python train.py --model="contrastive image-text model" --vocab_size=8192 --loss="softmax" --encoder_activation="star_relu" --encoder_mlp_ratio=4 --text_encoder_layers=10 --text_encoder_head_dim=64 --text_encoder_parallel_block=false --text_encoder_drop_path=0.05 --warmup_steps=420 --adamw_weight_decay_other_params=0.01
Rows from block 5 of the image encoder, named by matrix and row number. Rows with one number belong to one neuron. Each number is 128 + 32 x the weight over its row's rms, rounded and kept within 0 to 255. All counts start at 0. Numbers have three digits each. After the name is the row's rms in percent of the matrix's.
# fc1: MLP up (encoder.blocks.5.mlp.fc1.weight, 1536x384), inputs 128-255
# fc2: MLP down (encoder.blocks.5.mlp.fc2.weight, 384x1536, transposed), outputs 128-255
fc1.1160 005:130073138095083109178109090119080121172120079148118149125098101157121136127109151108150220100101093137099156105146176126176089128060090177139131147220157149110123153095131143148170181168131094135173118150110124166131128125122065084144132101085093091104132053117108166132162126131121078142087149095122127140173166175142177106173168105147071112167162132100160075102143134112136086072124
fc1.1161 197:145126142067131124093091018141103167126196114090119199135156149143171114145071141125143151173071093128176090120175101174124098129143098156100182132128169129160113116120154102132132088128161132131127167083136098153114119159101188113139119092183161131139116105163116090162101174093141144127167082110058109127127158157150139110134109107094135090105147030121139187126112121150105110111153
fc1.1162 039:135131136129158144137126150149102088099153158098137138106140093113138129172137176090079124150185087107119170128125096154101177188083096165161137127211115109097153109111148148097073116190083121138113106188142116198101100150155169097080075157139146166130163135105073161167153163170125143117113103057178108127140180071102098140120140130159148151139120078185158116107112183142206146115144
fc1.1163 011:169161145099145133109078139140170148102086128080164110131081129094164146109088070122139145154075133160175170076111174185113139097152142100128102170202194115156158121145099063070159105119079107133123143139142149107124176100130077110146126068117113110160135130155109112183154108147133143149159178136156170134126155098137177198106172115166143091081157132091141157100187114165128117112135
fc1.1164 212:130065086205133124161076140139149100114100168135172098163116114160125093120092129105175146125098157065104117154102130146080107126117110096094086139206105150093141122159152105143146109160174150131086126097090142120128153096145093138159089091090096139080094095128150102147150035146096095120146130127124144169121165156152140175085097158150110169113127141129178129115154075128145121093109
fc1.1165 205:118141101104096093133175112128095099125142141154127114092123118121112150104099147131124097136146104146118126220137113158182146121087123159144189152163107136127135108156109132126093131189077107126068189108150100169107169146168097102156131161182111164183111095120114132120145127163130086106128104092157112194126117130095181136094127158135056145154142086176141177114101160155133126149149
fc1.1166 026:163170193114099204098113114141063101161155126146147130132119167131144099144178141102077099144031169167097079162151139126105108115098090110097087158092090153154088146130128139148167134167096098155134144146131135150109152101167090138056115110158097148128136140186148098134144098112141162101123161163101178130155116144103113109102159093118099103163158144151088172125154158125082170141126
fc1.1167 013:127138136061171102147132089153112148177147106131163103095232157103159088140126126139180183173152104113156111136120077109132148178097135145140116091170149103078182125166143146128220136162106107138188158092193114083150171163127125085102140171099104116071111058066152079197128160117162147166149099119105088088145175050097158088109132121119116097140142125132140124129130167144191154097110
fc1.1168 012:173100099130121098097119096148119089140140146079047103067194124096156136057095143116126118163139112155106086115148159149153147130068109117151103044057152138104107124095151114119128134176163103101131127112120166136101166136147137137149118097115068146093133110175155131122105170136109200117134138144154114079091176092194145072152154126095068142100152167100141114143158152115195100148081
fc1.1169 017:119130093141164174167102081200076113197116107171118132094126098088127156100153148091092157068127173111110143119077189126187154145161102127139156096104191105139134110123149123138120123089141134125046112159051073147116177186159102104161105086125155099164160080110080143160171197142138073085147116170046063104120181128102132125103101124151135127074120112158198156152098116083059196126108
fc1.1170 222:146134072160121145151123135108153117111138123172108144053141097149097156174126126116131095149170131141064176087146117133111121096169149088144108132116111145098135134120095127155092169141169177137120090090113085160128118153113118120107124125086105114119124152116146135124137128084089126127097156086120107144130136136079130126113154084145214138083107148132117071132125089148178157199140
fc1.1171 011:133096106072091177150134085111185138179135123175125144132091128054174143113165096081156073145069159132162126132071110117140096143072116080081129119159100110147116139106171113115096201124154118144140121153133102133190168147050081134074116071090099059151177114148110163133076142140118059136126164165153182098107109139121128172182128105151154148116144121109148133140130156146096101135084
fc1.1172 008:171126140129091148148112158197111121076135193116091126093131100095166141191107104058096112100143142156153124174107076147186123140109121173139133120119124152130125090157096091130127123116142116101111118116138154138123168149050173067159166128095091148112168106144143181107168154075083191166106088157161150095110113190141153071169148096134170147142138149132105134162143194148122107088108
fc1.1173 010:151136077116098106138119127114151177112092087209109091144172158126083083154072132086184171143129190112163075092133124092136177125171119131054135110106138154158162156105092099151134185067118163131166104161142070110109142149152145190157150147123097133085108109136138127117181076129127141159074164117137127127178072142167108144107116158204137135150164136110148136138123095133126096099136
fc1.1174 006:208063068073130101144100123168139074132069091059131077151122152132165108064112095193177084095117097117083186140091138154194152107124089144131178135142179108125086108127100070125130094136154108156144141179164151130094181146119144166099176126128119113166151131153090147067140159085095155142135115120122129106121112165198085150182054128135067087120124171142175142149114096080116088142124
fc1.1175 105:099092147175123054077111194085081104162118122162034142171147114144055097110114145122146156103148145141102112097082137092178130131121088173116123118065141172116140168187126140097153097109176084142103159103111127108119142143113176101170150146087141130108134129119126123157135136160139124088115086114184167176125140101113112166120141169186111093133117144117103091105156153151076056151153
fc1.1176 010:113094134100097095138079107176176135114087114121202135129128134160129108119128189083114204228116167148192122160158130152076131093186134071144134170055203148117156192097166131162129129136080140143115183121100135088111152119130127115079116127145094145100121160145106119058147091114145118160095155145137143227152120151130132151082155127129205173110129100154138154137152136098147164173114
fc1.1177 010:126094117096107190079116064098139113167080101097110066107116101081121170117114136108096113164177116110156105169135073129178168132086163096202122131082095129115105139120126162092091171140159109109110104081133155136088158136088149092141136062115119070173137113177110136120190148137110135082116149117141158096119114147079123173128133123094138183149161103173088092173123141149089088140143
fc1.1178 030:078084164108106141054065169074149093152103153147098146202093149095097148109103106106150149103162175106155127090168099121185099106164100172133141130120098168154124112129115135103194156126154164161116115125163106143135120179133133143124103157098146166115104112104120105135065121146145148118066122132121146154089149102119116112167116071134089168189153098151103109141184119183131091081140
fc1.1179 070:070113160092091068084120104166097081124127162185139099131074176098114155163128104122075121161107109063141179102158172136100128117156067139160103131090204172116117123133099137120147160131121112142155110156100128124132145130106066136143175180185129138145119104134108067123103116064125210167175145119166130136089067141102144130158118109159097143116145160098132118169141084120130132140155
fc1.1180 124:120094150210071117173102154133137131116160165134166059109138124116115115115168112122158120151171125129107140063120141096068171080186197106083147154119117155113132118130103155239105167102105101118126087169107128094157211087144128134126134117127139134104075150140146170132069174129120151154120118087103084122127117159131154107156110123144155171133115136102117091159088119108111122171164
fc1.1181 009:157098138134160130096118167101134115114106085116151184128103164096118129135169164160095139120125110078179146130151093096140131123132105129172152102114106119113145114162125083154094129165119100103169120114119123188142132160104068107123166169145094120160148156086200145116071124145109117163128101100117139146063121134153095098134156143096127130160127033095113082127124168117155176161135
fc1.1182 010:098134136137113165112185132120109124100098121154063093073099114110152137169135088099179164094108115139048076130109138174066146083181107079171118103129164127110135159058147127132093130098160103158107132177110169141166141115125125129149139153142089161118132123108127105119174171214149134101109130122172147093107097088131132150170119143130092137194141040109100139081115094135123122164089
fc1.1183 111:085131090125115086116100110129120103133125157027167120129125130157146127178108073156160119110112067130159147116128151182143112091162128150153169167105160112129162118147137168112119071077124109167155085124070124172154154155101133095148147123123151105096118107115062077080109134187126102108112072178149089166089155132096154121092115094135135137133139037094136152089160120146153109118173
fc1.1184 179:147111155132128085105124118180100173148123137163146131094100144170173135115135111122133128122113109159150139125093109110132129160163137124112102143106180115127081127075110170136122128134108150185136124140155085129108095106167081104118109060113117128154148172066165130138163079120133157114134125170134110094112070179103092147052138177131124185086133135153131130140105156134104062096134
fc2.1160 005:066086153109121126155088176098134146135167151184132114129093098157096169118172117143151111169123073127097148125120177121127106192170092123114100126068177180083098129134156160105155149173100150145125092125155092128173151117122131158111127152124107164142122090089127164157113063131111136128127150143056134116156174112158125114094133164121097161148178163124120146104134162102172142103092
fc2.1161 198:146112146137134143122134127054085108126083140093116145119084129130121153124140145146136134106216194046097166169142157139165098117142042107147124113125124135099113156105142116171111045098114099091103232135116232099157141119169130155128109133131086123060170107131158135145122124108119149127105082149142153105098105118086081138134109129110148129091050114103158082102100154093164103157128
fc2.1162 036:134135094068155105144152133136179087172128061212151168115090120144115133103132084101135117107094181190063130153110100107147097091122169161146142086105116140160110159180098090119115154163123083104147194133080083127162190099097089120102132129173110114140145137153149148149125131146082118115104092146128115070137107156117125130130141104153078175115196175093118111139134107106035116144121
fc2.1163 011:098146052149106141128160140082092130142127096131154115129158147128169101120134112088140158132207080103137107119136101107119144120095111094073181085117111128144134092066167123170115132147112129147201093123111077084145062144151168101082125196101126153117152071102102104121178133120158132153126163097116159106195155171125192085135147147124099137109098144073102152118066142075053152105165
fc2.1164 218:126115110101157119104187059095123156091138125142141130116194121120158147111139134107124128134188150128102165161097121120089118152155176144144152068086125170110121145118120137151152148165136084091150163131115101137136107153118110139118123131111148110102153096214139139084143136137080110161107075115167141135159212137134078128127078129085083151154138114121144140115090185185087033154130
fc2.1165 194:196125123106123139137105116126148122241106151118117119115125143142119148141143152097121104107153139125104132110108145125060115130092139127081133102136121186129131083091129086106126145072082181137085077203152100128124143156137116170117135095134119123164131106118118117140131150119186166111114095152133144156058131093145136127142102126124187163153095133164190069140120074180089180117137
fc2.1166 026:074141073079129117152104110119154118094054172190127122130170114079104100040082115112166146145142126130101181149136065124132087100173103101151143074198147175123133111110149136115150130164186125154114114109142096108129137166080124098172127174120110148126153133097127131109138166111096140104088083137127150111115090068124158135110085140152194180114094117093132117137147065096136106165126
fc2.1167 011:183113155210107105133133167138167142094023134085098151114087115189145133172140124136093140108062149149117161077162190118129135137152160143114132142109131179188104121141133181116095087132129138129089108107086137099156189136136140115132121140162140138176090105205110136137172191157126135130111094130105136144093121194122107144152121101122121175128157163138134146127104131074087090166087
fc2.1168 013:133105108199111138102116158155121118099108133123144093101071118157109067142123121134106136103082093118147135157099085125124107118107136167167147095135169152140140132196088126151147144092110146116154119150151146134119061104159102075110113111144161115121198172091080139103131094035129086118122094165133191147142137172072131145094112179133161071080096135104078133131111048097125172104153
fc2.1169 014:117160091105112118092106166105212133055107141163105146141132161177100095115150135100149066123160118093162129136150124170128130085123106119087093116176125096141194101124133129151119131144163101150066203117126140125164087165079118142115136145146114105142113128172160143096140121161149108085130118115188139143165156131084131154108179125111115180151109122112133093143188117161132085155086
fc2.1170 223:145144133169060127139107149176094113088173128139156113147084134141141160061129125076136120160087173159178188145130109122146117185153112092082123129055136141123112156103121140157139132112141095123128157151123091135124161129117127123135148130150051129114142098105114116142133145132117113116156145148130127121084129125124149187126069141149104100132144130119117120161123128136102164128132
fc2.1171 010:158129181107092145137098176175059125108107106105125098093176097090132169177134106116106125114188130191094113167099104092122138160161159105155091140131103125196132110156136133160121105132102079096065131116075104107120101145120199129151094123118136185121109116032172157132198149154128206050116098128118125131190131113168100140119116140096038036112123076109164141105124147048146170144197
fc2.1172 009:095141115085154135121135133102122122150151120157148102137114133098078112094119129182132149130126142161111116110088128104121049191158105147079129161134093111182145151148090147122176140183178139151143085179140114104145120102135120140128095101106134115120092165086127191144105119129113104121101112137125163150149087065098152170140180103061168147138172131146082111172135053085139097108151
fc2.1173 010:186126125138139142122110120135134109149101125068053129104115137178108148086107149105121064153120081136135173121072167197088115119065090123157128124155121101115142113093130142116128156185145142106099139149116132095084196114119160146149111128154066116136154144148192191179174126142097132111085052140114139148115158154135175114136117118108117125081109125102132104042085138109133144111095
fc2.1174 007:087182170130142143143082165103104095114080107137072089123147125124158149127149160105108190102093110063115151108175098165111159108131141098139132091119117137141098111125143145156125152114177153067145061094145127197121168156185150127105142111109121156103138092065172157077154144118151146136139102136156191151151125056118167132144186153104131135047102099107122139143090098111131149139120
fc2.1175 100:128134136126138121149141083159180093175179137117180088134063142092132137115103101078128110100129232163159157188157102137062120057151145136176117086107108091139127138119159099117125088147128148117135155122139177134108169068161138126110114164108143131139152159203163141144117105103129153125161133082159104124129091128085141100141153110136115150183121122146166154161140042156173170099146
fc2.1176 009:121091067134112145152150202109107135142194178143084070133156150065096186165140149122171159130100095159164118109122116153146163165075169120138088091166103181125121139130094097094117123155189104148169121103169141173125153142123066136121103141137133181158113149152112162135162132159086144106104115197165160161143112116110137148168127122156082108109088138081046102151136097110121122080146
fc2.1177 010:108133092089100109090112192145134168094138108177177085114151196150136079142165117103164105147117135159105201094112148197084131149175113134095109108131140111124104134109098093158081134149049111153178103122115074097137107115123118080149099110116150145094131101085123118107154149136071097136137083189097146138159155121169129087120150178131046078110126130140089158050120114099197097133117
fc2.1178 027:145125125199159160152109086108099142075093184120127114145152142120161125120145148156174151154081074136122183143115111133077096118120111126062114081159128100191125116128137139098100089173124142109160124073141171087073156098148051102097107142103094122159131142144093160129153105165135124168189143124109107118105183180104125108131148151122108124157107142157154093116046099071095124115119
fc2.1179 058:189144079208100132123143156115115184107145145110152114121147127104100095127157149085126157150112150109178117146119112109147083120194190103184142174138116029111144102076099161094133138136118191104160166044175075111127129148147126072147132091164054154170083148203166132072148135114096111102075103120132128118084179121133113078117142109209108114105164150127131050125113144134106100133122
fc2.1180 109:120108097130123117115141144100153113095179172133118148128164114095131149077136133160120122122116194128088177125091158124060086177098108121130135089128121094069156113126137109103125012092112171129157099049151143107123163130160111132120188142177090132172099109142168117159131090106146134214157137160116142170178078082097151087162168135134216080119121078150177091092100094109151105113138
fc2.1181 009:079143156130126121092120049154115076179116142106105136127155147143103166138141085138174127082139153164117158153084093165183106132171147103107128125197211151117144118102072114160118140113112156145093129120111156038175160094171137101160105093104144111123064109123106118101141162152092137128081078196126156142181226115125135178142111143146098118152099145077121133162084133104130118092138
fc2.1182 010:132130170091142133123097100127142106161104181086157139149124143182135138136158210145122085145129134134124164136099102110156151212105103161055145149132079183093123158167124121138136127086066179092116087100144113083114090114131174136142132075046147093157137116136105145143110121107130167130138139103113132121141087161103152116153121141127130157113156178081116107161148198155178109128103
fc2.1183 105:157134146142151116152130136164162171119116158164142142121127128212134096156126113113131137146080181141079127130158190134149102132147095152140124129158096096145155125075121109144108130161086138220138125120124185133132078095170123173135141106163139147140128067156116153172151151101186118107183184101134141094074123112129131177160192130149139064078097100125063102068102188187151147165129
fc2.1184 182:127113167081191144147127105098106157143095111107190116133201135153175127126135100096144111132178150117156074165120155127131165105076119136127124134146118110082114109157129097143143120099133098100089127143169134160118093155155136142123145067090119123102109115087125128068111137108123068106074114173138100116080153144119146144128146126164062106135127179108096086095122094119140220119110